A small contrastive image-text model, trained from scratch.
Training: normuon at rate 0.0056, 10200 steps, batches of 256.
Rows from block 2 of the text encoder of a small contrastive image-text model, named by matrix and row number. Rows with one number belong to one neuron. Each number is 500 + 40 x the weight over its row's rms, rounded and kept within 0 to 999. All counts start at 0. Numbers have three digits each. After the name is the row's rms in percent of the matrix's.
After each neuron's rows are labels from the 100 texts, of 14848, where the neuron reaches its highest value: "fires on" is the input token at the peak. Only what is clearly more common there than usual is listed. The data: drawn human figures in many poses. In brackets: how many of the 100, against the usual share in percent.
# fc1: MLP up (text_encoder.blocks.2.mlp.fc1.weight, 768x128), inputs 64-127
# fc2: MLP down (text_encoder.blocks.2.mlp.fc2.weight, 128x768, transposed), outputs 64-127

fc1.204 109:467583465505529484450439450435492472473474532577426443505493530481463534475559559478504456502491511519536478478548534520520496525437564480470484517509568545565600476463497519554435510558483449
fc2.204 100:442512514515525491528478497491453534496504556513422502411532483529463504474547484515553571685565534533512487450545601491478446527466529515516488547516518487525507430456476433550473472484497480
fires on: "k" (79 vs 1); "p" (10 vs 3.3)

fc1.96 091:520471490425495544470606482465507542477531484480416601493480490422406556467495531454451542541496535554523491512533493440522508516481515495444544457511494493575518459485592541432482482496438567
fc2.96 046:578468469442522529573502495494493521495546582492469530517509512487471517544501501480460554556500481500529461569545467513416515496526543430509488526504541484550514441506469448393481469444475504
fires on: "n" (82 vs 7.3)

fc1.666 189:516426476526489452515520476484508505497546492532462385526460559496532566502471523510497491517433546481464541471551454487445514488521501514552494478444526548485521469529563428484530456437513463
fc2.666 294:590513489460498450539535462494536528473555493531473431527497512435514527549474544521481504528446530494492513455542460520413530521523535454530495476471510467475512439518540470452478473460487461
fires on: "i" (41 vs 6); "l" (20 vs 2.4); "y" (8 vs 0.7)

fc1.453 168:533477467539535555495510485519514441530538528468441596464452424487560510428497542520479494436501488524495490504532489515478524512557544468492495482495546440487509451518471516518514550471507506
fc2.453 166:470460515467501438503452474484515514444549467556485577538506395479503473528428514533454495516466544509489495471498442553554524541471486472502508518532547435444492496455553522413470518503526528
fires on: "l" (100 vs 2.4)

fc1.248 178:490536484596499556469517505469501534481453550505479466389525537477533537509565508466560544504502509501492514422488480545478487463577535507513412436456479565536470455563429533512554441454465533
fc2.248 163:503489487507492505461504576472515529524493582497534451522538632519475490498573496515561564502535472462473494514486525453484417430456511445487427539519488524464483530494526542473532527506485467
fires on: "m" (54 vs 0.4)

fc1.283 132:525461518471482488487494555508440497451486511543510569535543483491501486532437542474491562460542423456537508505529581499506487399507458486512469530489574523534450507503535462510499526533572530
fc2.283 087:471500490515451523458496569496466565476562510466514488512508530509446477515547434475547520492433438505472525568505463505450479473531492491529472473469513587495523481517520521498504526612464499
fires on: "t" (76 vs 5.5)

fc1.363 108:428424471503466549495532518522508448532470482483481514466422553555526549484493482496473516542562512515505520541495468487521546495518456556481497465497484589504513470539458487459511445491518528
fc2.363 106:495501504446498607462444535543499490540484524452483542452506534570562487480540427463470514523538470499515497586499478521534494514495483521482489545571471574547499495486417542486494531514523478
fires on: "r" (48 vs 8); "p" (19 vs 3.3)

fc1.32 115:478471525554509512465505523465565553459510588488489481502440566470463443478585463506473516467524516490571466525561525523543560486480493534589502472473540469519504603460460434434466467427507569
fc2.32 113:500513508550463505493511467469501507493537487440523481515513545448508496491502509492523524453457533466559452527518489508505494473414503472560534520488526550488472640432443528445507487470495500
fires on: "p" (82 vs 3.3); "l" (18 vs 2.4)

fc1.482 084:490509468520489428468586447507428518629468533522482510514487423471507483536517505571462497490494488498519579402509492490551473505442518541501477469484451484498478466552471476536496458514473479
fc2.482 068:460484541546518458459443471477466550626455534499486459517515424514524409525507506550453486500458478449485553531538515480499498521524497483516489524493473475504540490480465488481497533542543476
fires on: "n" (37 vs 7.3); "r" (34 vs 8); "t" (27 vs 5.5)

fc1.56 080:437482476535552488470521504538506549570543534594466482557521494568495515502468455522511491505513564453549567494476468487499462511595424547433408499494532487539479589532543523438495456541471524
fc2.56 032:452499492537517491511499502548456473505464475528552465486464579456536495500482509478517547512571525546460432457475500483467554551507492518536532482480532508447566507440406502463516437470546611
fires on: "d" (87 vs 2.7); "o" (13 vs 5.1)

fc1.271 099:513501516473531507531456426492481506460473415510492528536513405445509474535434534484461539484514527480478489535458483474540484409505472490449510482495520556560504449501494480514471469545570501
fc2.271 093:524498526436538545543517427514524483432502539440467527527528435522488491504451472478462439414499558473526548592544486507477508531501491517495597531491485535582512472513520489510524453497502550
fires on: "i" (57 vs 6); "b" (32 vs 1.1); "w" (11 vs 1.3)

fc1.123 092:462486466555482509492450406469493427498569498497489503448488496526450463492457532539466533488499488528532538494527515533510508508465554503508492484481499511443496527541483517581486413488496532
fc2.123 089:532485465491568510602466469456576472500575510525498460483506500499472449502462497563479492513418461461518534474523476559507478495474486436509472503504509444459516551491530506552474474534512502
fires on: " " (58 vs 17.5); "o" (21 vs 5.1)

fc1.457 100:492550477480525502454414424407523511438476503574480431473416529527487547485547554511459483443513499535536450535566504482537467515520593454474499538485534543577541514468532518512441487571515459
fc2.457 036:475521542505507502562445509459505509467524488498399516539540487491493459447498487489532549622557568489525479425589592494499458530477518527473457575528510559536523456461423494546476530520500490
fires on: "u" (54 vs 5.1); "p" (24 vs 3.3); "h" (7 vs 0.7)

fc1.464 106:447488467484543504454544524488490500416524529575490520480553512485456544383496579467494398536476520431538506513513549524516446481484451491534532538508560487517516478570475457487496587515450477
fc2.464 016:502510553496482531525585487448497505515473508496554523528530510505541539508534447506451472533556434452527437390514519475506485491493401498512523443570493439488501491467522530499474502487507472
fires on: "g" (39 vs 4.1); "o" (21 vs 5.1)

fc1.509 103:476491484544539574507526504477504520458417554532495458436509506454500523437535506463512529563539536505565454445450483594516488482583469515479475451446524549469536429562441460520539428459495592
fc2.509 041:509524501547512513452481505436555516474500519466480557466421546489485511533545496512449519523488538468504525541461460518505423468489545441462447529493497511571517522496565539478540529527482493
fires on: "i" (71 vs 6); "r" (21 vs 8); "w" (8 vs 1.3)

fc1.623 091:474501479541449475452517448520476517497517447504469588440518577487451503540513559477475540415515526495603519454412498504525498458463511514479485451473545546473467559472531404524476478513561483
fc2.623 110:482501565526494456557491498506516507464473470480509545487544552484453507504543528442553492380464498487502503404466481487483460488485482539516541472530473577501522569535526407496462500530534476
fires on: "r" (85 vs 8)

fc1.410 082:531476516525432461436441460550523481516453493482491472487550529466566548494486642530544479482524418477508495518494514502455500472538555521464508426410563531551533467460531478560491491461518497
fc2.410 014:451492447502485482479579539532585516487514521531500468506521506509518531517516427470520474470537498473540476446512517511523517438454439529540450456537508467424426546485464509461487420519499538
fires on: "n" (32 vs 7.3); "e" (26 vs 6.9)

fc1.752 089:480495469464496543518497480473437517507464550418513513500512437511530572402553507523577464490515477540461469486477479413487501503511495516467515477557482530507431457445541555539485465437540485
fc2.752 015:460504506536520483461510538485530540485473569523504475495452508466458506536488555484489517483560505501442513480433495457430511453536548464517426434540504479523493494501555536535523414467480541
fires on: "w" (94 vs 1.3)

fc1.632 101:567514532497534543485492395540533451518474551543505523460499433523592536447462580570483499438506418559464404471553479534505523486536533444427451476452565481468517483457503497467510576519476476
fc2.632 018:511470501505490488497505490457473483461526530529534499541518438438469523516465529534490437542492576542480485449553450522532458542474484494558502495534456469481486526564502554475511543439502471
fires on: "l" (35 vs 2.4); "i" (21 vs 6); "y" (16 vs 0.7); "u" (12 vs 5.1)

fc1.730 087:516491505527425451456524495515506498584468489461489478540536573491508498427471568464539489550518558427445495502470476513517467514524508509479604449491460444485504506465483482574521462541531504
fc2.730 012:455484518549550543474516484532527435479520517569502503491515551508579572492409553526505534467541518473459530479507528508445590503549505511512506396432518480547540440426568504452454502470474478
fires on: "w" (32 vs 1.3); "i" (24 vs 6); "p" (18 vs 3.3); "h" (15 vs 0.7)

fc1.507 094:440520508510480528506541476455467428544532508513475505543434550494474543508447513503523450506521514446473453472523520495597537536490496512457485496514516445461531510446462504540463446528456397
fc2.507 006:460424519438488541520557526475534479528503476491565496542570542485467495446495563509498561494511503526583462454459556488516430449477507459586583490453490484454507497457509449522474576472474478
fires on: "t" (21 vs 5.5); "u" (14 vs 5.1); "," (8 vs 1.9)

fc1.657 124:531480484513497465523533422510533501506561473536461385526433555534523561523491539502499508516452536491455552466531430473453552494537480542544514491457512526482525474511544446490538454448460445
fc2.657 108:577525489461487435525512454474539535468563507536473407541485524407491517512491546530488490520434533485480490469523442521411509519518534463532471494491525492508510453523552476449482467485468465
fires on: "k" (17 vs 1); "i" (15 vs 6); "y" (7 vs 0.7)

fc1.95 138:532482550541513536515538569503510471522481510501494448455429502535468501458450491540563507515518528495584482449444587464561503508505489492577518441442524528488497427463533577454529483509534442
fc2.95 191:557513564491541519548504545526520479476464501515518397484492465551475542476493509509531543509512495535605492483440543465556482516461502490564546498488512529483487443499524675460490489456523503
fires on: " " (62 vs 17.5); "n" (27 vs 7.3); "t" (11 vs 5.5)

fc1.233 084:491452531428534525485547435486495546504524540487477579532556467415442562440525510503455513513522516564532469489519505458502523533511539462472535478476551500615460453439589523436497489454518527
fc2.233 025:562500447468518533577530508489483534482522526511478508550531522493500531572475488463458557542484520478519472560543460494426532520534523437496463509534539486527546450468485470414461447471490502
fires on: "n" (56 vs 7.3); " " (42 vs 17.5)

fc1.97 106:500432520551522508479544542447539594506534579497448521500463520488479415473583437514493510480501534495563470542520516495553546498476478520602497483504528460513491564437480426465480492448525584
fc2.97 074:491520531561466514485544469496469485469531448470501486542467556444522464489506537501523553431488501428549497495516464487495497456459489472547525563486500560501474603417423530461525489495469466
fires on: "p" (59 vs 3.3); "l" (22 vs 2.4); "h" (19 vs 0.7)

fc1.672 105:423406459489467551513496544491479467526490486540477505459439537557528532495503520515468508541514497504480504580507503527544524499548492519481515487500505593525495486502442481446543440486513509
fc2.672 106:468506481465503595464433516562512492550493548447501548451516529558553502468521442469484511518549498511500472578488488503516494539512474491470476550576481567561494504495391559514496545521519480
fires on: "p" (77 vs 3.3)

fc1.392 066:505526507563530483451523450510583527494506631539486476515524441539472447477448505547524463469515489445486533455561566473532541490549522532557459472507547493525419498514446459537463478510527522
fc2.392 010:481511537517502494493555508513452506512474515560558514466576504465458519453450478521505587471583557482561443418456528472487443471539469504599455409467596493508420502475521485534494522498508523
fires on: "p" (55 vs 3.3); "l" (23 vs 2.4); "s" (22 vs 5)

fc1.13 133:462548522495443405480527489505481509529522466557490497454436517466471497501460516488480480555531463480439526533554524539568577448494497493535494518489465490488628500498455508512527490556549463
fc2.13 026:497541535480511505456560518508452461492520523518541458532643523431521507505479541411516507456551560476525429481579487520543476520460507529518500530549573525487504495506485531597503564480473458
fires on: "t" (34 vs 5.5); "c" (26 vs 0.4); "k" (26 vs 1); "<end>" (8 vs 1.9)

fc1.367 118:571517525480511500526492492511489501599583533472539537503520467451422443501497457507573412573491535503536502526456463425461567489507519482509508547507488493551501485541443370543456533496490490
fc2.367 178:490534488487483542512483468469531542588492483537496532463477581495527564509506548455533457611511533477511505530503441547484480473537497545527481506569419566533469516511443519433542513561522472
fires on: "d" (29 vs 2.7); "s" (25 vs 5); "g" (17 vs 4.1)

fc1.173 097:500475498512494506447514512506552527447518546491540485498526556467479473515506479482498484453494544509558471500590550477508532491456503510602487457504535466534506586490436421447501436416504504
fc2.173 122:475531491574456501480507485478536507462533522455540483520491527475516500506504525478514516436482523438546476540536479499467473489443513476553548561472544528476461663461433529431486484464498490
fires on: "p" (93 vs 3.3); "h" (7 vs 0.7)

fc1.738 142:477527501591533567461499521471524546491439535477491477393513562465497526521577490470523538505480545487499501435476470532455489450586519504510389467437502553513477451552446531514522459470473514
fc2.738 098:476525528545459552498570578432500556471485558451472465505499594518477521514594486500568529499535472469470510481456525464487441456507512455511368527531487502497507494532490521500533513511471467
fires on: "m" (65 vs 0.4); "w" (12 vs 1.3)

fc1.767 131:443506472497488519474561554490510551496505492539494441518501552502499502390463626475535415532492557369462473548488529549535472500511489524517573476512497465492545515519517462485501547493457489
fc2.767 025:549479610492497521578541485495508505493544513491535522518542550517511478532492421510449457498532443503550434437555498458486490480467465538522481503561488464462467469458513497536517515508531468
fires on: "g" (38 vs 4.1); "n" (25 vs 7.3); "o" (21 vs 5.1); "s" (13 vs 5)

fc1.398 123:433551512572423489430487515455513505455478509464516562469462486536485533559495471467460475567479573485506555501519447506466583507482504548458485481475504497555532468525538566587552499500526502
fc2.398 070:488586493498511510535514492544535490493445500524505587517455529495576494464462493462456462516461504567499549534534571550526542440477478524466569466468547477494477420495495549505549484540480494
fires on: "k" (68 vs 1); "a" (30 vs 7.8)

fc1.727 072:539471482500481436501506503485509479552466478478493507501532488471460476467485488519529545497536475500465587556525439496580531439494522576475540508488521435445574472460572474511473474605471469
fc2.727 008:504485445508472499523535476474470558465533507485531435482551508489545547521512535533465508442470523570523417461573394488451490486460523527539481554537486438480471530578524503510495444516512517
fires on: "s" (46 vs 5); "b" (29 vs 1.1); "g" (18 vs 4.1)

fc1.179 139:527525462542479541491547453519441547555472527457430526501572486453459529466461542435605517461561487530476461596484516563439449522477501459533474468447509539487521485516524493536566544491515434
fc2.179 029:499526475491533542487487491499548506504535550510460498448477518536520532490540515544463526478539473430498457436479497535472485461605544494502421520481506548565522453485447459509563508502429525
fires on: " " (51 vs 17.5); "y" (24 vs 0.7); "d" (17 vs 2.7)

fc1.131 124:502542482493488540438517457486405478574437501559557516379515497446527548493444459526539474532463563492519504501497562463551470448543468502494475469507631495511460577422523516495498559439494480
fc2.131 203:512480522485489498526480492534464511486437494515497512419539553456521498535521464509553451555468524483445583519515530536581450443550484504461453516550642489472477509473510507458493567433505522
fires on: "d" (92 vs 2.7)

fc1.118 121:497484516538498475457514517526486524561555482537512492484466575498511477432483536417496457469534535489470482506497519451493489527565535524444568488504446516534525477494499497485441437507454485
fc2.118 145:511517526547544487538507508463504506528525493537517523462459495483470506474436516465515480442554504525541464516457498453524499523530486593446524475581434517516474444531474500523526488524497491
fires on: "w" (95 vs 1.3)

fc1.175 076:478527500475504518477563509462537449424462539579507458506467513532468517383506559533537458555523446398498482527570480534565484523507530475484538476540497421510511474530515448563545500499477486
fc2.175 011:467497483451497422503511474431522490426547498484501463461508614503543504457501543502476483417531542491510458520503490453513453524416511511468486548486524519577427572447480536469524531492517526
fires on: "d" (100 vs 2.7)

fc1.20 096:502503500475457547463504484510413530583431506543571510409486463422551548514455449549525489523478547491524489526515577461590459488554530502476485490517603500522443541400557503500464560438488501
fc2.20 105:508478537489501508531530486541494507504436513521497512439558545469518460548548466513537452539491524489456538503502542532553451453527483507484467559569625474470480533491495530449470558434479513
fires on: "d" (100 vs 2.7)

fc1.88 102:491475522430513456517496457485445499467455523513429499524469424496520517556522518479515465494565501526440547525605491508542546411462476534411475557548438583521536550526440553496458496446476505
fc2.88 046:529473576459495464496530438590427507479427455531488510497546500552512490529504488504541491565545497420522551583502510462519463495519514510472484486535481481496509549493481463435477469416467504
fires on: "a" (57 vs 7.8); "n" (24 vs 7.3)

fc1.197 095:529428533545475457454535551537514553542531472539489466502524524514523470421480558481545474534481477455512509515491454500552468459538468531467532494464479435479590531508491486484517489493467513
fc2.197 015:533544553531532548522470496533497420477509555442541477444516508501449507555461458469487489484495515543590554461564498529500468520408560586462489484528537515456415446540488515575561548529526441
fires on: "t" (56 vs 5.5); "g" (13 vs 4.1); "l" (7 vs 2.4)

fc1.98 120:428509525544508522546539551437401424526497527549493485535525534511448479465439492411504519479567428451544453497549586560505515463537462505523453437483581500489499485509530522492485479577488458
fc2.98 128:470450475473466495515489560463449500519530517527533507541531519448497487469510527436546530461512472464510459520537469592493469497517467476555472477476584598462518481520507523514552514596506463
fires on: "t" (42 vs 5.5); "k" (23 vs 1); "c" (20 vs 0.4); "<end>" (11 vs 1.9)

fc1.348 091:484500512504476503481563486470451555537531547439534486520476519483531551456506507464503512508544468468443464505570499547584592507463486487494512494540477520456504435469443563596523503509538434
fc2.348 036:575454549471426565456482426520484522514562480495513502483497525550541460495488471471416528506497500491507450531520529540574530454531484466590490486572511574426474464489456511565525486487536460
fires on: "t" (93 vs 5.5); "l" (7 vs 2.4)

fc1.495 089:466513476463526502445542450460438461472554505452491582481511512484477470491490530497604516408551463480447520454520505524505502517514452491456453483464452549508510514492517477574567539502521519
fc2.495 093:455465477477516504455492495524503508439553509459471574504489506501420451526574449454619481444480467426480577476474558518508525495525472501503460487469436456510509536535527478486508431474491486
fires on: "n" (69 vs 7.3)

fc1.316 073:481489469501559491470462485506439532494595480548544535441495494524498469487466506491487548473513508533517494492498554439506488453578466566477501509521433527539508518577488550496452451475457486
fc2.316 054:477503468557511502537491503480529564540501482555521513479479529485511512464427499468531476475545462489541420521464527459519507523554468569496560462506444515521524452472465504500451483496506537
fires on: "a" (36 vs 7.8); "i" (29 vs 6); "f" (17 vs 1.9)

fc1.534 127:471480498556520500486542491476434585506476472582496446488485525557563484434520613497536448475438444545464454526580467445556472484507521492504594530504494476451510521475513506471436514489497547
fc2.534 048:577555543518516507472484484469446481518535535454518551394506528543529502453526511549501515452586558548563462480476573488543498481429502521443584455508532488486436473490508540560454469489464429
fires on: "p" (65 vs 3.3); "i" (28 vs 6)

fc1.356 138:513465461526476459521541450484513496495537507524442387530451533519553582490476547510508496517448535468451517490545447486460522508523502526554527475467527542471499483529541446489527456442502454
fc2.356 144:580530497458488429537546466496546531488562493530492426545499504415500532525483527526492501540440545491462505466526439505409502498499524472540488495481509485496500454499559463462466468466479478
fires on: "t" (32 vs 5.5); "y" (18 vs 0.7); "l" (11 vs 2.4)

fc1.381 097:535439451459508515426452484510540518493523534504472511508501436506435509535572546462507454551541473481516499475485531567600472384497496506547438433487493452478495470568536543448480463464524513
fc2.381 178:526503466443501515578474411557544518495463525455511488490472472498495491511555514508494518461526481436487555492529565540547458469479488485539456479414513474496480482534514544449560542457518472
fires on: "i" (33 vs 6); "p" (13 vs 3.3); "f" (7 vs 1.9)

fc1.208 175:490521502485484547489526522444482544500510509516447468550510414486478486465457481566555479513517440503563443483503531473542526493517516501446489489481521579515492497461476432519437439530485560
fc2.208 036:514516452517533446459468464482491470477534601448550487461556516496560476472476543497533538484568613424545535530509498438546520485448513532476456538531513523541480507488489529517566490491531432
fires on: "u" (36 vs 5.1); "e" (18 vs 6.9); "b" (10 vs 1.1); "k" (9 vs 1)

fc1.85 105:484468552542488523460513555466496525543537526521488485484524568521521405424487548516533451532518510461470505533475466464531507513502445491469570539428455473473574499518498485469486457480450491
fc2.85 027:512579612522559577478489516511517432460526518492528510413445508545519475533469482483475466491545538533545540474507538518462506537476549582416510482546538532491410427451514520612471541531492435
fires on: "r" (82 vs 8); "y" (10 vs 0.7)

fc1.643 084:492488500498504474404513508510501491473537552492438452594503497473495459508470500603528390495580479469526579500500527509515477542522526468518491466520588468493574508491543441480514508476476485
fc2.643 114:451535490467525518557522444514440457436425457468554539505495535504535431448547470523490573427515474525454472439525520472538508523449488519439511520471494502495463469494490502536495518534522507
fires on: "s" (60 vs 5); "," (34 vs 1.9)

fc1.459 128:444513515550425531444488484466531552478477525497510541483517492506505548535499472454471459543469556482495549504542456487464602478461505551457477494458489477551550461545547540560533489490520520
fc2.459 094:477573526457509524547492508583508484471428481492539558545458519518576516475463531447456466521454461566478485536547559531498562406505508516462543504450539469513481420539489537510539451544520450
fires on: "k" (64 vs 1); "d" (7 vs 2.7)

fc1.203 101:467487509509473523529522535484471523514492463503466486486416542498506558490466563526514517543518451450467495521544532522573557549497475567512477501528510443486563491478441507518531518495492413
fc2.203 008:506517549547545502517485464434493414472487472547527485434496460517492554539523564460498517510417543548541538551419499468496431432518479526472462463517516507564574477461508531524473518496492379
fires on: "r" (29 vs 8); "s" (26 vs 5)

fc1.0 082:524542490535540461436546519508502513521511552504572484462522457522491503490490483463424510522515513466485553479520504504490489475521502565510482477504467402512455529557571427525463465380487536
fc2.0 048:529516470564580461474441484525478517476515509491427470438502473520498478496526533531482518527549467496555498510478471482460501489508553544442461505453511479505537513468498460562542458432484502
fires on: "n" (52 vs 7.3); " " (39 vs 17.5); "," (7 vs 1.9)

fc1.254 103:396532514541414517450475530473490535450461499486501502452501494581497539553512489484464456480491585504514535538522462480463531534515548551492459452495473490596507497525539516580544547511496457
fc2.254 041:475534464472467481532496469557533480447422498487526536504481511480549498508494471488455467530452514576471509523539577503478547428490498555517555514468538502512492432532493587539560511505540531
fires on: "k" (70 vs 1); "d" (7 vs 2.7)

fc1.399 098:539509474546554533486505477586495407557520502450488577465493424480566519481486573467468460408505528510514537514518496505451529540559510494491473514484521426473511441509472465530554534456519460
fc2.399 051:490423485463470444518491504505470467461562513508527570493462414514496469502456522544427481513505499546466453497457516549499532615504471494539502515563536412424566461522541564407467532474521526
fires on: "l" (100 vs 2.4)

fc1.267 066:502517434505494537509460461528456486524527507481467592498544445476518519438499478479546509508538462512485502459506524481399445437529483455489368453479447503584542485516487482525557472549531507
fc2.267 037:490444474474497514481492489425533518430530513408508503520550511499460473526485532558524431481565583489529517510496477509545455483493579522534576523498448501525455511559478542497511472422527578
fires on: "l" (100 vs 2.4)

fc1.418 163:535495401581463498522541510536509408431582503476456532536532538471551540485498474559409466460506518524531519516466478496560522495489462471439458494435519530518487553480524477464531525449509501
fc2.418 242:576530430556474492494550578578557423395502502493509498554496519472572521498516473554405475474507480512491494569427486494538522457558487484468488454472456484502465525513512470433550574505480482
fires on: "g" (20 vs 4.1); "w" (18 vs 1.3); "l" (8 vs 2.4)

fc1.698 096:474522523532496492481518528438480552510534471475430493525492391494498434427493532563571483540485426465495519487491480486537526482507525550453525495457583545494519510462476475499505437527486565
fc2.698 026:564525527481499533443499444530507426549467524471560516436558467517505550532480520506513489475495529508592538521565498489507489528426537536492458476511476494440365467530478502538528471549574423
fires on: "u" (57 vs 5.1); "b" (10 vs 1.1); "l" (7 vs 2.4)

fc1.677 119:454440507496530459443469547504463536525555483572430518502550494470458485518476514530502492547543556473462532472425457505517487492524433516458429524484546496490510548448537546468482439542569469
fc2.677 190:570543518458474455516487586533467492521571527489494559492461483432507478480525530520493498508483467568479491445463466529486530560525535465519441532453562388426518549522500515547518555456488449
fires on: "m" (73 vs 0.4); "s" (14 vs 5); "," (13 vs 1.9)

fc1.1 080:427505549538508561494526581469499445452492539501553491560491424506542531463596455426563520573491497551476520446478558466486545488535514520518481483476420458480496456479476474419467494502524448
fc2.1 065:427543456575489542542485539498503429488504497493531522593487458506484530471565481535530556572548488578444520510456555504530541501463483437508501507469432475504495432510508409411466561570495545
fires on: "r" (98 vs 8)

fc1.580 113:534471502524547432524491461461511517507498388486508526485441382501528484533453514495486564470440531554521445524441463470579568444467481505430478514551521536528517509469499537474513455527561522
fc2.580 059:504505487462534543562531449492545444487440458518503544518506466494515506469475431460457471492476488480542523554528537501500482488527444527549529445465569515507509504457546471496502456524516477
fires on: "i" (55 vs 6); "w" (24 vs 1.3); "b" (21 vs 1.1)

fc1.562 088:484473523418467510493462507531484576506544488520492521536450469510461528521558481489529489469567457495513546505507596482567522444479508583523416501434514433443514433511523510448509446485549495
fc2.562 147:530490475450491531588484423570525528522482496431513502490479439530504497510534491512490500461509469453496570498514585514568463481488465516577468485415524470474474494539522539435551546458527475
fires on: "u" (52 vs 5.1); "e" (23 vs 6.9)

fc1.414 156:522509409565462490538554526552484439419595524489465529559522525486534524474518430549411460461495489536528526504475462473557510493502467479414468487446513543505468556484533473468492532458499522
fc2.414 209:575534446569485507507536575544564390391517498461516488546507509466556522499525466546380475473490484535500491560438481526541526459555506461434488460445452522522471515495518470435553559491485481
fires on: "w" (83 vs 1.3)

fc1.35 096:425497531550528516515510456451479425513508617547467460507470524505471504439509570467540431500506453424521464494541553548588519536517498529479478446514566456481523469490490506495472434545460436
fc2.35 023:488510528470475536513511516478477482522544463558554474448497494452512573472451521472532559480551565483502480436485499551550453545566508548572463413452603524500460501490511491566522549506534467
fires on: "k" (31 vs 1); "t" (26 vs 5.5); "<end>" (11 vs 1.9)

fc1.227 052:540460482533504512376510520458510427529500529520449527482506417538450466465511497567515431510449470471544510495503559514533445415518516485459462466494528537506514457544548479499475421564522501
fc2.227 035:394500507498558523511469508476526501496498598536513528499530497501455496490528527461512396484496505550499485483511436658431561508513463448545497523514532444482503463532480536552494558543487468
fires on: "d" (84 vs 2.7)

fc1.137 118:517480497450538518457590550568480471488475454514485533455501488475487501482489547443499535450540521559498531428519573585553540419477475521517491455489540476440448429450491543475453440485524425
fc2.137 122:483494530449456510503490563484523521492507516561508521506548436535500499484512478475538511500474526546527451422548423543464545467532515444562415538513535411444501438469485571538493518534440505
fires on: "d" (41 vs 2.7); "," (24 vs 1.9); "s" (13 vs 5); "<end>" (10 vs 1.9)

fc1.69 108:555514501510470484501526465451505494546448532562413503465544437534501531463539479516525505458505460511551501510500484477497475461477450577565520513549497484425451534500517568518486560549484532
fc2.69 042:522555475506494505512514486437488530474523408428583506500504519514496528542493473504482483473490549464489447462555456480518483465489515517548436532488463430474515529620481498535460504464510506
fires on: " " (41 vs 17.5); "y" (28 vs 0.7); "p" (10 vs 3.3)

fc1.586 089:458517481466536481490532464464449479481562515450496575475537513506451509478486499514609488399542494515402562464509537506467533520504424492450498442482453534468536504483481471569576525488483470
fc2.586 070:446449476487476479449495496504522513431561545446465558500499524503442416523549467453628491447512470429508576491475561530487499479527501500497457508476441444519476547522518496492543443461467494
fires on: "n" (80 vs 7.3)

fc1.174 097:501448526514459511509460526469462487520500529521476520541517520497492446417532477535575439522536512474512508489512489465530591495497504537472517459477502506467565483465408496490524388534552533
fc2.174 009:519441573528486469475547520463532502488496510481515512430451463480499529544498503439537560486454508515471570510456512464477518434543498604485453388534484497539479450554550494545544450509530442
fires on: "u" (30 vs 5.1); "e" (18 vs 6.9); "b" (16 vs 1.1); "k" (9 vs 1)

fc1.511 073:528513492470470516398515518500464450465510506522465507494523540497461557535509540456607458510529471505508513575474486494546466449453501481497531523549489496475460489508543535553470457459512527
fc2.511 031:497532523448540436451552562477488450454499485553477506464513528466554486475461451537596533519432487493535515482480512496500485536509441466514566547517513548509509534442513555492453501501474513
fires on: "a" (21 vs 7.8); "l" (20 vs 2.4); "o" (20 vs 5.1); "k" (18 vs 1)

fc1.448 104:430440491474550419431458555515451567495550504540464519475543484483447466524480510518488515522528545501489525465457459511532508467560435504500407503467519510519498555458536531471461463525557463
fc2.448 149:548556492452444462527476574537428501499565519512487528516473489438508504495517524538498527491519465524476504427476464525523533524508529511533494534444562408417509560535475504517516518455479474
fires on: "m" (44 vs 0.4); "," (27 vs 1.9); "s" (18 vs 5)

fc1.640 100:511532533500477489372462558544472492453549463547490466460460544530472549555471532501542485528517493520460542548478503516537494491483495472460514532544464475493484468507509562521486426454476508
fc2.640 070:503466536448560464452496581442485464450516443570506525476472543447527477524462439571608514523421467494493509487471474475504520547490430445540547491527509535542518505477519588481443490497491546
fires on: "a" (91 vs 7.8); "l" (9 vs 2.4)

fc1.228 078:444431433456442489460513556504486468571508447514447477490482533497517525496547523440472544557488482486491548545492478491574573509495485563495539463566486520536525461493454514477554484508487482
fc2.228 031:505465493456522597475473528533518478537488574414494559452508526580536517464512463482488542517546479468498472560485483506537491514495453512468483540592487557541465498487384523500476520515502456
fires on: "r" (88 vs 8); "p" (8 vs 3.3)

fc1.732 083:529518499443505476461462491482524446456488513521522479517537526519539478574426566572495516469553428461521525585489515479524488503483539531448569500456554486519476397426520466542459517462453414
fc2.732 013:479558474513525474556571504559609433489537545432553544516486494463523510481537440505533524464508487499522453416467531505477481501451457501541480466502533431435444501494464426482469499544487469
fires on: "w" (85 vs 1.3); "i" (15 vs 6)

fc1.60 098:461510489527513520519414499427452514481524490480402534490553527514495509471527491500526524618534490520509492439549557548541480462415516510486503523506510505516516455434447513564438568496460563
fc2.60 140:460480537538537463540483492490470567503491484511447503400498475539448503474574524479551539692564508559514498479521595492471487528479550523534471526514486448506482452466507443524471448496493477
fires on: "k" (63 vs 1)

fc1.146 079:497506516531488490390451541467434461468569525519461498502474475465480444526503463541546510562499482525564528546508532507511534491470496459494518488522478563525453522456455611505429430474505532
fc2.146 037:501492549471560466416483569471541437481524478524520502483448521497514517574443502535607535520435503514491512457507474528507502554528463448530547479549509539520435512496506599487479525512502534
fires on: "a" (88 vs 7.8); "b" (8 vs 1.1)